config.toml
model = "sound classifier"
wave_channels = 64
label_smoothing = 0.2
loss = "cross_entropy"
Rows from block 2, named by matrix and row number. Each number is 128 + 24 x the weight over its row's rms, rounded and kept within 0 to 255. All counts start at 0. Numbers have three digits each. After the name is the row's rms in percent of the matrix's.
# conv: width-3 conv, dilation 2 (model.blocks.2.conv.weight, 384x384x3), inputs 20-39, a 3 kernel for each
conv.35 103:140130124092126157119143101087115151106134159111112117117189117107164099126138117130134139138100119153090104141134096128140110112137145167140132135136099106160142102170151145106129
conv.36 099:173166138187135162110110131112116108137139119149107111174143104129154141135115127151134139101126125119113109120147126138150186124141136069090122135150103126142147189163144141162092
conv.37 102:126147083075102138108113097161128142142149138172131167111096100130127127123110069152122147104130098140125140107117159120147148139124141134122130132136113055076102129132133111133113
conv.38 101:142115137181163117116112103139125103100124156136135174124128125145141163130090084115102148115153108128063112133099087131157153141145120128097101142111142173170171095121100164105153
conv.39 103:128132152125160116112133100127122114139130142086114138154145115134170116118155120130103155102120185125120134113138099091159131172114116142095132162141137119152115132117116099101152
conv.40 102:075150145076145141124156072134130112092118142098117096133130097154124115110135158172081151097115107134121141122096082115134093109157101112106179114112137117088152086104100184143117
conv.41 103:117075121195136105111127094146117126114127142105129182108090140139117107144079165131166124156124158101166120089095127109129160138136122106138091100113099132136087100080133140091156
conv.42 098:127147112096133139142114102136139171152156094103125093148111164131101134167146072143123115123130131119104150149132124157114118122162118070141121188116126111153108155085134120110087
conv.43 101:110086140122130128103130126133118120124177135105133100166124110117154119110100155141135122190104082163149139116113122146112093107128108160148116162113057197111117131111134160120129
conv.44 099:106128136176081161140089120132133083116116125156113151119107122117101106146081083054150142107095102136132115128138155119111133124120104145090121107156103140113124171109079156144162
conv.45 100:148138124130124096133116110156113112136110136154171113132122099112096117118131139114104123126171154120109068127083102126087111132150143119107114106133128179155151139149106171097086
conv.46 101:151129076084079096132113118102119131145140124124094082121136143090097089107154128102103166125154143103129130155132126121135111142138110112108144191113118137127121104113109115138095
conv.47 103:127112151096138157125164092128094100101141125125079128176143142104102174055081138155091122158116134138157146105137107144142122093133129145142124154151160087123138123135140087150126
conv.48 103:162128129115117134130125130137106111138080138128146137139147125127119114094161113129101101107160113143139070142117108096157114154104134137089104117122119120154116133164160152129159
conv.49 098:151097157145092136113127102084147198093099150133117125180155132083110132143088135155147121129143116132143156149120133121152152092137146090140174147148135154108126104127094107094130
conv.50 100:154123079164143073082105153161099114127112120118134137129121084148125123110103148118116124110140103108151124117135137102149135120151079090112110150146120142139126143170134120106129
conv.51 098:161159147132121121107141141120163146142122113139149137153117118127113097126166139160145113150156104151126093143126097148099164141092082126128141106132124135151151114114157126139119
conv.52 101:154117165140149150101113149146124134110131136135136080090108071134152170144156080147081125110092113145158151183118185160117171091072117103137153103095108152159122135126096113123157
conv.53 104:101109157090118115114119115105133102137108146097135144122124160129101102104075134097090079121091110135127096102113145141137144141158177146077187109135124086158125129144184100123141
conv.54 104:100139197138108115122166121135127080076152099137122109173120140149147124098182156139135130136141100099060153148095149135122127114164155124086187137132140112122081145122142134141134
conv.55 100:107112141129153076100096127135155104163118134117125135147107176154133122128149097156149115134098114100100151138114125103132151155124141112095115107153144109100115126148125111155158
conv.56 098:083154124102118138108140157115130130137114143112146142156152144106122140150134115154144141156126126107113114137125097114117128128138168118166139156115120142125162101104129169161138
conv.57 107:135127155093132115111140121136086115119135113118132126182113156095109142140118102162123156125121138117151114119100126148136073112073126146117114117100086126142118138151099174078126
conv.58 101:126155134082104129174111120154124161151148092128140133169168179129146133153128129128137150166124102131148141118144144122120122121101089155131133126130148134118132137151138119121127
conv.59 097:112102124142118142131073168137129127139131110145107166138136156112087115088129115178110127154168153097123147119131131108152164149165164106174115104113087143122129152116153134129108
conv.60 100:148128131113084129145116119110066148084138136128115114091114108144119136113183139112182129121112112143131144099118128097076125086156116124116114138154161154058115150148156110125150
conv.61 097:098116156113129148139105107130108154138129149123122118084136130118117105142145173130158122130147128141112099113109093120100152116103158124116155098121141085122161102133131103123130
conv.62 102:132147176097122101129175153134129122121119143149116105112135089106139128122149137112135132127177130133139131094198147159095165100152100072124162132130126115134163101129130137106093
conv.63 101:082130162139138129137108153157139122135147147125099148147142123100158148090101144146161105128119093147140098125132128099126151104113160099122124121120111122151134148123110154096128
conv.64 104:117132182136134117161101102131130138140109162101148146174155118088095098138125146121090121162087082159119091138135138192163153127139162163160113113160086117151129117137116119141077
conv.65 099:152096124110126158143153102141118112153094139111139158126153134158127081122128146162123118132144107107130090143149095147118140100144152109086088162141115151150137118145171107129118
conv.66 096:123140098117127096136132149166096130137130107182118158137128128137134161126144123097119118124125113164099155128142137117134123111145164115122141108125118140147103143149120135136079
conv.67 104:142127111133141158116118135109115115143144122084108102132138197108098143180159107103138150144104129095136169134124143121122156099135130128134128131171115101102126116100162062087123
conv.68 098:101139153103142112108169145106161127154150122106164105115135136136130150177150097129116119108120116122126124133143134136176100125103122122107142128109101132124147086170145120160120
conv.69 100:158164106156118106110149113119136060133109132133122117142208099131137138145137120082153152124120132162129134138126137181120111114160118126103086149112135137137141097091139126096123
conv.70 098:146160165156129083134081125109099126115141138133121146077130086089112130111140105165156139146146092137117142139145120140111104146127097135147132107117111164141124089120166108119126
conv.71 104:105169121128137119088167119128115148113114102123137100114141157103122148125135151158123123114094170134148122118128121120128143101080120098126158096120187143104114104097161114123156
conv.72 101:124118147100108073127130154156123091111090113176150143155190133146153141143111131147137134135117080141128104142113107141122132126137093134135116142179115125105176135125168163151122
conv.73 101:100143112120125159128090172142118110136091114098120143034105172126142149116124122131128109138140128148126137110105090099100127168099115105152128125119085145125139120136106129144123
conv.74 100:087181110141135158101137086130144112145146152139127137107093104137145134105147133139125096081111100147135135181111102202152115112115093131112163100154120119115170146110066087095102
conv.75 102:136175099171150144138158088139097117165124130155130131104140147156159101118093134124124081131149071141135123168119132132128128162099126093098145119154134124183132161105129112151047
conv.76 099:128140139156112115129178146151147133127148116108126119122153143118158089121133134112120123133138154112121148104159114142178112174122115134121130112117157102174091124144155114152149
conv.77 101:154105133117135153127171144131123135101146116149110147097146124132162111114125110153117138141106101151125138125118107111125153135062079143123145176140124126155139113101106156107144
conv.78 098:138110041097083100153158130133137127078194116070151087154149152154122162116126109130144109132100092120143124140159162134134129121133156117154089169108168146134079165099137121104121
conv.79 105:152111163126108148163184114120107147110091120114079101117115116170113094140122158144158117132120128135143130162137107111116139132103154108126181133126122163155131127162118125089147
conv.80 099:128147097126093084148078115165120118167100108112111113156098111144126136122143117146140131135144136130119152124101143137096149147111131100121158183107124100118141157122113160147137
conv.81 100:161134159106133143110103140043128117137097113162092107113115136145087108193167141099128095151118136104078146128117133156147163151151152091110175115124137112094122154102127125117134
conv.82 106:128101154105176138141117119110117136106143082127150114139137125123129158124127122172149128116178147150094122140125122145142120113111130124140142137143152097112109150147136151117112
conv.83 098:166127127096132136106110117093117116116134106125133138142148112111155115115122131128106109156172128142136139142125143142080123132136154129092178127130162124125153118082107155118091
conv.84 097:114116122164162131160100126137138149108130151119109126129235123174132166126140120097137157156080117139119142115146111141131125142130121131103144102101113130130095110133149128120117
conv.85 098:149115165091150130134110130155146100137133154144137155160109089123120124119102170156105119141095165116097124176147127105102113138106118200152085160134125144145144149150106118156158
conv.86 100:176111146100140141123133138111088074136134173132099146115141147098104163108193156124126107147149130101129150092096128140092120111109161135130138116115132106119100111085128127131113
conv.87 100:150169122155143119093114117133092146146131161136112140131133136134108082083144155117077111129143111105105086052136162136129116146142112143089122126103108115162195130132100107136160
conv.88 100:120164089149091154095150124150109144108130156130108105119150113160145131121119123104148134087108101100126179129129130116092133117132130123130127118121147084125176208158110162107123
conv.89 099:185122088125136128124120085144152104139092154127148101129115136140102144142137137102128184106139121151107148186123178115104100103136115177097158133137152120110154145126092144104122
conv.90 099:137106159162092150138111101139158112122115140148111119058127149107167128158081114126140125165122139122108157093121145106169118119135127071138154108100122156128126156128144142129116
conv.91 101:099135128146173183106111061141115186111129141102120130116135118104127147110129106138112136137123095125124149119101141118111093139109102119132143117180087140130077133082145099144153
conv.92 101:107159128085156113150106146104105115138190125137115151136134134133121101129146095127117121083099106144118134131085166105129132163197177140184067139133137124134127145096178121136111
conv.93 100:180145138138138148112122131105115169123146124118137148103133140132143107087107150111141145157062111127104103119136125134103085079092096138136142164094131137136137136166096138142142
conv.94 099:145150120113082122113120094182113146134121137097111100141130117081172149153115114126136130123137140098136170129130099085150107127125188134145144152120133081099103111142133136099081
conv.95 106:140106108093110083134162105067091122101110158140104146105149081125116129160156173142140156124144113141095146090145132115131115136092156124134119165121091119138138118094123125100172
conv.96 099:095129104123122101143117135139133111151121119149118136125112122099139126091122182133116146119105161094118117160151146098116126144133151127111127119123097064137156100128115104104104
conv.97 101:155121097183113119188110132132161081121136125127169125107084119092131120125096128180112136123125093142092112079101097138162132141121139111136126147147090154129127129199148114116154
conv.98 100:116135130117103137110104140129115149099119114138167130116123123150092097134129109101125155155120193112136147139128099137164087112113101094155097127099135093132174155119105143132140
conv.99 099:171127136105146210106157181138121111141148158142134119082153141123144073113125146139113109169152128097122122139154170137112137109126128150088103119151150128160125124071094188141136
conv.100 100:129122161116108153106139098136144165117065121137132127094168129151118145077113056141146134099102119085157113129139108144120117115104118134123114123128131178111142139092129117160147
conv.101 097:129108147095123118135150124071145160142149133120133118124127143096132119121137124081134141147153163111110161121115126138134117130127179186095076106159124082085161127146093121124117
conv.102 101:153072127126100131125150141114131117118082147137145127141073103093101162127078157144130095125136138148114109158145109138106155106119150153116155147166089153148112048143140100144121
conv.103 103:150178098138144129126154132101143118131102135146109089117173123120123127090177176105121110132108123126126109103128164170152114120156169088175137127082137105108101148132162075099096
conv.104 101:133137094173106122169103118108098110162086179137145111130139086130158140118152123130138150164102120098140148146097139127153124162088114137108105107124105167159125147119094146139115
conv.105 099:135101121123160098170124076110139110141136141139122143121128176075114141167143130123161130108103143101133127091103143110135122186118107156193136138116115142125092135152159140117085
conv.106 099:127124105135123158103156117130089117165125125121141117142107152178118084134076127144114115154106132128141108131135092136134127120126136145158126140110148086138172190095165128069121
conv.107 100:154115107104129124149097117097134130131150120091112150112137141158141128114162153156099121155120084120094133147113125149120083119152094154176149111138090161132146099134123112065111
conv.108 099:116160120089144108099113153123131127122121125120092124117097147150119150155127103115132094102158145123114131128118115122126086120139085131113153173079154132143115142145112119159088
conv.109 102:137119097132118096158123138122111118114143122090126162141149100155133109141160080144117154158138108128116150136112085159114114155145131132138123183124149076140164133135152154095114
conv.110 104:135108164130145122097131102118120136101131162107140115102108137146163108132129104131153107164157132127153131154093152126152135071149110104174123145076106128139102143179101132111140
conv.111 099:129131149097139129125148120107096115133139107113128146100114103118117100110148150122096110103103131143166144113161124120143149120164154115144083155133145141121156100105153112122130
conv.112 097:125105165118121148125110108137120116140138135161092128158175120116137105129106133152123146122142127128131096147107101152151126116112122088135102172126083091175169109169118148124117
conv.113 101:158079156128118138043110126111134175114150167124127152112124095128095139175173122128123132143132153136121087125121120123123091131121091112073065147093101123169159129149170112098123
conv.114 097:124130107118139123124118184123111122137107126108085083133136124149125122129129114194106147158204113132134062113124145120147135130134143057146160118166122137115128126109135106130129
conv.115 100:110166105123165128121131138130125148080132103112135134176101127123114109120120125129124160098109148123118120141145120108104120084088091110163115151125121136152122124128131105145107
conv.116 098:094130127155082121120114143137105092092124154152111128150120112176150112099134165134129109102115124120133064106117074121142139158113096131100170147139190125103100109105106118102096
conv.117 102:143105127129147119089095119155116084155127146175095090133140145155125129125100116111130135125119161140159145105107113113112158152115141116115070103130139103146138142098102110136143
conv.118 096:133110122141176158158167118123113108122117127132130078135140133138126123134161138125131122126128112143097099134126119156131112122093119207135112115081076149146163133168120160109095
conv.119 098:131107139147107137157129132104101124120158135146127127172097100134120159095139137148114112131144144108101150105122125136121156142168054146160135133120148157131138149120159122119118
conv.120 098:086109128148134143103099180176084122097131127101121179147106137132115144138159121154119116128169103145104117138164167100150108079129140137107099091099077142159144111117188151116129
conv.121 101:113150164158136120113149112172108116151113154145092102148174168095153153130116128131099168096134155099132162120144124103137152110104143125160077121145162185135095168134061115106123
conv.122 102:127171131156126159159098071170116123152180146106110126135128115128146113187135145095138106104116121095161130115091147138153128114113133098125161132113093114151120128105112107099108
conv.123 099:113147181125110127148122158128130123101104115137137143166128172125124133128106162141153077155139129137119126139116118122137098121098142114144139100066112154148147119133159136145118
conv.124 100:103099142160131077099091109153148117097135103119119108121125197132123132120133110121151122148179101147136113089137146150113134152133066173142138118130159124111102176096126138126072
conv.125 097:111114142144167141117130147165135103101145120129122147089151088121139160112081129106137111143164106128123139129097146114163151125135155148063097140142096117066112100109108110153060
conv.126 102:138139155142149141091109155132122096136134113151119107129086147110104136111107190148105111114184114125122122145110170160152132118144133176134078090105102110101136145128137110067126
conv.127 099:147147131132160143123153128138171105150122089122153146125156115147189132095160124148132150112094157128154123138135153143120160136104088117138099135144101130180088167154111094119142
conv.128 100:124163115171106121103149126097134134147126142142138090142118121107170104130166120187142103115156109133145140135147187115126143137149129151155110083133164102107169116129127142121137
conv.129 100:143193161089122141120139112131128134150142140129108129186133125135129096097131132172099124142128087090150095125116087162159127152134152087158100147134114152120084128126149126157105
conv.130 103:158119122128109140113093121125115114098146141139149096111119128124107143146140089126149117075111138133140115110115088134148131129168168149054115133121133118122181093168106134157100
conv.131 105:134132151157072136140150146126096146116128138126144147131131157143178132132100185169074146083128166152168110116119100109144143105147156075101152100109119163131139142099133083139110
conv.132 100:137106145076121142129164107109129163121124150091125128133116096136123148136168115142126083130140148102141154147155126134126145134134108107035123122117123159102108141172106129055095
conv.133 099:168115128142115119138171150098113128153087107103131119139140089165126136106134118098131115091124106149134143102112135147138119114109121082128110118133161165131135154111162163118096
conv.134 095:103148147100133100117141146117116109146095158147135140133174137154150122099082143135134112129120109163102129142145131161103133131125120160135158108118089123123133166122133110097155
conv.135 098:139124133121085116157161141124187133138104135113121165122124103114135151119121102153176132149164105119122160110085143141150170121125117133105077125120145062128127166157140096093152
conv.136 101:124134084103094131122167132121113151133118137154132150128149139123107151083127120122112133134136136173119138138149122119080094124131128136154132141125136082131093130105089095169141
conv.137 101:109107123097069103116141096127134068194137151105121146154111079129096129146098111169095164139139110141137135140162117134127146108116085095147153145105111096102105109112118119135138
conv.138 102:142122116148096106114130105173094113114142133086143141105103146118122148137132141117105103126120125112121156157134152155162132073134133141161189082185112133147111140149096140090102
conv.139 098:102088128123120129101128084138102121165153091144107141101107103161106139191149141120142149140105167137151117131111121133095140191126134118153117122161138148114168154106067129093145
conv.140 097:116139156106145137127131140118148135141118088122143109139155157130178132103118106130089129126111095158126103138163142143128147155138175085146098124151100141118152184140102076119078
conv.141 098:094148136159136122137090117177085156156102081157112158113116115124080101099119108122110111147165100062132130141112142160127150131154130123113149115119098112121124124099116157105163
conv.142 101:135150113152126136133158121131147141143112113132150128122126147127096180121178089142168133165110136110163168167151099179079111121111118082078184113115125144119142123151092120178121
conv.143 100:110124124107100118160149108105139104122121102124152102111114123108083121172109098143140125129091120090112159127121099107119098128104112094137131111110139137101120165103138139050107
conv.144 103:152130159100134119168127142107095129125173099109137123132130136118149130154111158142103140169072110181109101132156159148136129125139106168087064104148124147119110107133141214206092
conv.145 104:081106119170105133159119122130082115154144095109168105113119129165163161122109153142141170151112136135161099087130162066102115111074137123151071131120174161091105059128144117127181
conv.146 100:127113117116143111143098135130128157134125146134134110139143183163148096108138148112166136137146126105151163128117116113116136123154128148113159145159098088092106128109143120102152
conv.147 098:106076118097108158118141094098091132153096154110130138093095111150136092101116138126155169131163134170115135126119102174090145064103119138153171108176120141115147143120133083137066
conv.148 097:113132127128099164113117145108112111121126163169132139102096150138100139104122138117120145103151145108110188140157135103086138127139111100123177100159114090128116153121086133136095
conv.149 100:125120110121098144134127175118106153138107119132079118140171124110176168117163148102166120107128159131115193159166107106115121121112110147120091145129158166149150136118162179134163
conv.150 102:105128143172108117129075107139160118105146149149144117184084107131123125136116136100154124151139143169120127126120161107124143155154162113085106097143128136083087126120114108142120
conv.151 101:136107116105147095118105146096119103121131100102126099128116113137137152142126130141154133152148106070142170123109150124108111116166148113136100131119139139100129136098131152144131
conv.152 097:126129123154116120120103113134120106137129124140107146137108112105127098190172159120178120149145195130119126144102109123133128124127163141091127120076106125107107137164098098122115
conv.153 100:125111117124138119108125099081124106144111116131125151152078125147145108164149103146103135092161168172115099140146107123077141128156132115123131139149092156138089131114135131114135
conv.154 103:111122126156134114118097109100112107143139148149100118129136145100110155096111135103114115163131144106118119162098104084116110106094126152148120141103129142128128124077115122137131
conv.155 100:094117133164144104083134086179149107092146159172090176115140121126189110123106171116112128139163137125079174134139149166057167119143112104096129123130118120144113161087169157069124
conv.156 098:134114156076107166131145138141117127107144140136139100121109125072126090139114146122182101154087152107097106117100134140133132132077109151109173113150125092140107117125085073084154
conv.157 099:160107129114140155121150144091117127120151126102080134121148176143113110122159091111133123117117152120136120093179143110122137088112094069140100113131150099141127148113108086109196
conv.158 098:145115114115170141120113111151144145152109129147130124119131139119140087160136163114129157128143118140193110162106119169084136126105134158125138109120129120119168116163112128087130
conv.159 103:135146110125142132137134138097121137147133132113123099135074112143116103102139143132105152136112103129080145116089109131140100138174138084139084119111185130115134160131137131125100
conv.160 098:113135124101142157118142178148165144120131139135127143123126082141110152132120090141104164108181093184125144135143134139109099093134158136105093156145096159099135153142136110124122
conv.161 101:111058138130130171140147147109116160124123121122127095150119188117133144114137120163090133111135134142095124129116103098120151117172145148083071145137130136140091138135144129120120
conv.162 100:127170133108139150124128151145104136098135151104089136108144112126122134111149093150134124131127111160133125166125115112155128120126126115162080137135103172164110160137121138122087
conv.163 099:161147114121163117102087109141141101078105094100136200159149146161087123168165141146143134135099126135116176139184071146106137099147125108121086131134129116154121161070132144111181
conv.164 102:110096111098142113132161137110103087128144158128101118120144148130116149191142114134126141109115160124147116142112132124148082160124143125138086127156130150162145151124152095094151
conv.165 102:148131103164099147149132136123135147151102115166106112116120145149125135169106100082141135125085119143100109075110151098115152147107085116151121099140128125130128170147112091163102
conv.166 097:079109145146125126103110122168142153146133107112138105114105142117131103090098164124125174152139125128081125143151126082127148141113132134071110121171104136149111110168143072131141
conv.167 101:118150124147124157077148123121127168117119122103107124105151130137143126071080119166122131135137143076125102143144084103142123153128089106127096144092044147126152118095120119132099
conv.168 099:133099147101124131099128156168164109103137145108132125101099113149121143076099157172157143126127119159111132127127110175170124100114090157096051125148130137151133155117109110126103
conv.169 098:119155133096081116185149108140133093150121138124145108137133131121155174140157131103128116069127132165085109119112137122129119120140171167142108095145123159099125100099120128164100
conv.170 097:126123141113122104155107128124096125175141127174151119084113142126115142086137143099117100112159104113124153139099183143128130129117119101145152114148168114085108154144104123150155
conv.171 101:128127152156102084115174115147154138132091167136129118169125106121104172153124120123106132116127145119091154145121143108129108161154157072112137140108117090181063139129115201144137
conv.172 098:094110156146150150103116097108148155134146131167126122122156113104107110123153115111100126150151148102132093131100144086114137088097148124092123079144090141132098135116119056109099
conv.173 103:120120121118144145105124114138149125111143129142135114154119137130135165115112128144131109113107152099079140121118163175145119134110108079117129132125096163111149140132120128094148
conv.174 099:147105121092198153149149133096111123121142136137126120104172113135123157108095131162117109114130157128134177129138141135097134101116149082196136100115106109120143104103131147088139
conv.175 101:143145113117100095151125117157132126173098157127134135186100133113134149159144144148111103122138175139112098143152129134103127122132124108168131106138130139124130132113108139188100
conv.176 095:112181096142083141146151081180108165112162122117140128160103080125141127126146192147096118119132106143108097103084126136127097127137089169161165123132105125130167144113116077142107
conv.177 099:090147131114156181126144137131132102111126118138146113151157126150172114095127118127092154125156119194138101085101127153110118157118162111143090163090135205170133162155147101117129
conv.178 100:116101112119106153146197118143145130092116129166106162134107116179156141136132136130173128126154129139154122124111140154161136162135089106137128124093114103113103169123151137155147
conv.179 096:137056114137089165111119117147134156095068130131098160119158130147108146193132119114150137159121126137126134131153112149142153104165113140132064103148127136164137088149150139124127
conv.180 099:159126136147088149110123144100114074141094163115118115100126125181116139112154119087128124123113118142122086148156117164160122165139137150105087141120114103138138111158129120119136
conv.181 103:145133122093119112143152096164115142147159137135105108096182123133135158108118103091154103127129134131138116099193126118107135143153117137122130136140118160107149120114077162154147
conv.182 100:139126156126132103092164103146102122097194121108137116194127150156151158101136078169132129117142141159119131083084123134154175108103154117127171159114137104137111100134100093099137
conv.183 098:151137111117127106065131154125149159181120130110085110169105106135125147159114167136159096133119142095117183135148127132099153125128103106150190136124141100153117109116112142143163
conv.184 099:133086130123113164137154112137106125112138118115112095152095193096180160118137161152140149122144083094134142127101110122082109143149107155129120124078125125117118159173144153133138
conv.185 100:105119103093085124108064151103110117121121054155140126127124156120164089122121112119083168098145135134093135103099138112123144120048110115115106105125115107130132119150092104094144
conv.186 103:128112143148064137135158194167136120148150139143116130125127114112121135112168102137116138109134127119135154132142132100114119191125132150132132143151142120141117105147141138122133
conv.187 098:151114115142139166172150123120138111159126150152131144127118108132120128144098091125096106125116119129127113120110106130067100052137166128116083110145101180139130118105108086118120
conv.188 095:088111138127150161105119115133154143126129099128119098111119140096134162103167119102109138129122131105144131100126115133141104101094106147160159092110182131142080143124067165085099
conv.189 098:118124129113134114145103141152085161145160110126154091106068140165159131129091134135144139154169134141133134155130130120110088118137117139174068109122175086127117141106093134123149
conv.190 097:148112125135155116103163077101100151127149122167144128112107184116104167156161086110134111146127150123121162116130108141137083142148105121113140116123131097201115118102129150118133
conv.191 099:137134131074120157134103194098075139148124116154145148093116120175144095162117167152136155106132136098159133160118143144112163094092147096122124145156109127125129105155154125137126
conv.192 102:101089144113163108127136123120178114179087120164129111193108139100118107142115131131138136149167147086129136108103148105129106138138112104148161138187109108101110138109099079133116
conv.193 102:122180129094123128153143115095137073092138113130135148107099101126131112121139128145117119144096152121128122124109133077115129076081140110136147160148118103109095121117093164103143
conv.194 106:105124165140116134132136113112097152116139146084134146198136138126139097146142113164120116129150113159124102112112125111123172120158141144127160144111147163160092041093206107130077
conv.195 098:150094144125130155096120141144096131155112138136126103139160114123143147133135105163085136129155119148112155143111083125151148093174167110140126130113127091138158141145125116152118
conv.196 100:100129160105121149111146152115164130146114100134083136153130167163119116088101156151127159133129135092152138120159111135102124099163128198106164124148089146103120122139121118170125
conv.197 101:095168129098122095096113155099128174164129097142148130121131167151117145134152193102105146163144141132146129112118147119130151127113120132143113143107087107167128130146080120114118
conv.198 098:101107121155133117155164062122155173142148155137153084122121080167136106065131134141146130120082140105105124133124120139115151197163138142122136114136151066201153142141098088134121
conv.199 099:084185157116100113146095121092085153181103127135093104116075163136133116131127110115138118169133148072109117120141129176123143172122130142142124143098117128098084164130101095178165
conv.200 098:132120120078178146100091136105147126144102151123133125147143103134091113130144072111147169101118126138144135125113167098132153143158114114144153105120127119137143114129082092180139
conv.201 102:145147124176102134155097114143137136094129157093112156112121131103117132180144141094142110155153127143121153105138146133125082112130154124126207056114138137135109112095129126118106
conv.202 105:182084130132176098160147142140112131086149114138137132127116087110143114164115138116092146099104110111105153125134129152090153115174115105175113114126099137164118195137122141094120
conv.203 095:108111177137118162134122146103110075124154118144076103140102130132100090128142107132093121084118134129123144126164141140140131117111111158083073122119074115117150149146150123111119
conv.204 104:137144109106125130109095103127134145152127162153115119123136152135099114093101110090126085121100136122182143099101145106139142086113148170097111147151155157107117186067121152123105
conv.205 101:160081116104115173117119150103126148180080127130113125106114119126134115229131131161104127113111102123152106142122132135099154156118110120099141102147115130134175151150149109135140
conv.206 101:115102153131111156128134149147140146070146146092107143133153145138143175119133178116123120116105149124149126114126161130132106065090107129117140118126102045109109106144119093112149
conv.207 099:139094147098094169119145113126094095123096145170107158089149134110095136124111131179123084106129118100119090122112141098128113121123077170081069134123166127156150160126145133136091
conv.208 097:133128165177118156112140183144098180123116157161125088102129130119144095131098143166127143077155091119110119147105134147146152096148150103091121132107118115149157140149099108137130
conv.209 097:094106133097126115110150167129111162147118075113108091128154191097131082105108120122128137120121126114117119129127164120121132118086125090096133131125145089148098118147113127153147
conv.210 100:119125129111121127108100136133121106114131127109151114126107092130136122112156169114121126139142124147097097120102097075104108128148117122127114126090139106133096141148106139124112
conv.211 100:100064115134117103084149142106121120134132122130123110093097130104133135173125131083115124144159176136161116144116118115130108108149123095172188143117091083129143129125128145113111
conv.212 099:077080158127143160140129136130136126139160161140139146137120137130167150153133148137130135135152128136145156101127152068080098150213169129119082144133071126139168143105103101106110
conv.213 101:116113134167114123163143153119122151135107063105135095174124155160106116149147125091145202147127111112111137130124151165112134129124108125153141110091136128109141122103159144141174
conv.214 098:144110132104077157126140137096093144144107138131158099138125152138158159119108130126138145141080112114103141095102113090123109116152137142106088133110098110157183103100129142126139
conv.215 099:112090104158141077097140148126117157091115147098124118171159162119135125090114131167123125111104133126134119111129148121126153134070096096143085129109134130151067095114096135087102
conv.216 098:102121124119087131138129085153191138123128141100131141149094106141144145193114110098126090155152164096145133129166120145130110100104127082177103097086097170163161152095131089180113
conv.217 101:126116125140137153106119121160131151063123108129076112103154129117093151128153136109160158079166165134125129137133139099141106108109098124154154161131157156104141115095143092147136
conv.218 098:137144164136125187129137206141103132144098070121133125142113128155146113099123220128139163107128116140155118147125128148132128096149101089128136103097145105108116102141155208080100
conv.219 103:114095137111120107137153125111110108139120116156147096146165130169111135189139087132126127116115115125120114159123113148154123155093136144092110054122122126124156121125135125149127
conv.220 102:125156113116114133110144156155082119121189098116155153104117131110147148165168141114147096086106102134133113118106142120127119131074108137142171120114084151127153148137125094144118
conv.221 100:133118126149138114132111104161115135115140086163097166116119180128146129187112123098155108107140139100147117117126079168122102108131154135157139092133093157171159129085126145127093
conv.222 103:136143093121120130098131122109118113139114143133127128150123096168118106104158124114125141189062117138143097125110135122125095158118138195111096128140156097142135121139101112134135
conv.223 099:115139137122163107117121106168112126114109140135151094107147131144164105100187121125137141120106130125112067119147103128131107128114114157121132092097164132091121142149057155113123
conv.224 099:177196136103128088140162123136140109109162112143162103140145119131100124128181170098154174165094143143110127140082114140144098172157142105128142104099113090132112128158162158112082
conv.225 101:106108128136137159123129149100116119102089118108094123133110172104115126144114088134152142122127114122160121118135126117109100122090148138142143118155139104174121107107084138143140
conv.226 100:103117133108127120112130107114131138105142117148144135142112142120135144082097115159127120126107129152176093149108097144124137120144136086093123132116147135128141110136156119156111
conv.227 102:139119130138127143118144140094136105114093166114132158125142175171110116149152102120170128111135141133140166129154133200141090163134124171100146137123084092094115148109116185132104
conv.228 097:107103059124159136226162142124130133124130113176145093158099118089117099127124153138127144147106103134134122107154106146105085088121108153143116093107119135107140152119167158092105
conv.229 099:118123126128141104106161139142145134115101088074151149162135107125107136102111138137126118113136124123113117132170115165129107109154136117092111133147158050113171144103134171121130
conv.230 102:162110114117120141140121112090114135159147090082148085073141108134106143141148121137147165111124187154076085097130090099135097125139142108140106156134129089119114137111061182167142
conv.231 105:104091160121127133128089105159121172105134093180139106142084162122136116192162101096127155154073137133133149145109105102121161152105125144132125024138095145124108217104107148155125
conv.232 103:095188135112138105120115167075113132118112150150139119126162101140110099139139119067127168157136122117144070139163113121143128121097137126122087130105165141116121127062174123140102
conv.233 101:175137140098136142130102110092084112128119133117141117074085121089106121143126162108090129133122129101124111119105115143133106112167154135135123143135102120103083119168123128093146
conv.234 099:184112151141103171144118117115136092112124122088101118131135141148164121173155150103108102162080126112164140159121159147136118111115080151173093166160161107136143137149106204132158
conv.235 102:145134100119134151147121149094159135088128132114087127097142134091139133137132152103116131153108159115111158153176147086156135135128114173075158107125094162140134134114122094126113
conv.236 101:111103120119105104108128184102102111178092130135113161142123127137124098135155120116136144110124137149115129145123121127114063131110095128136132158095105124089116166173109105139133
conv.237 101:152119091107132131047146058087099135117108141068126132125126164090130113091158123119132099121115113151120089149152075114141153107084123128156114111120129131109118149117145124140128
conv.238 098:117110118099122148098124121083129148089130126108140157089105137151128152111126164104123129109109114099135155088110140110095129149165102114142100137134132139111179158138118108130120
conv.239 098:129131103147099134183151141129109135123092135132138150151151101140118146158152136114121155172099131147092138114184113142129099112066142106119159115112142133131103122148103166098136
conv.240 097:108155151124101146120091114087174084109152136132147133121076127142151112116142081098124164133133103121153124127145150147124124162141111130146121117119083090112107173137160130169112
conv.241 097:100132138098138152178109149099108106149112128152100100128113115127112093068168134118127144078150165111107063125090162112117126088142100176149129134094109123099087114155195143067133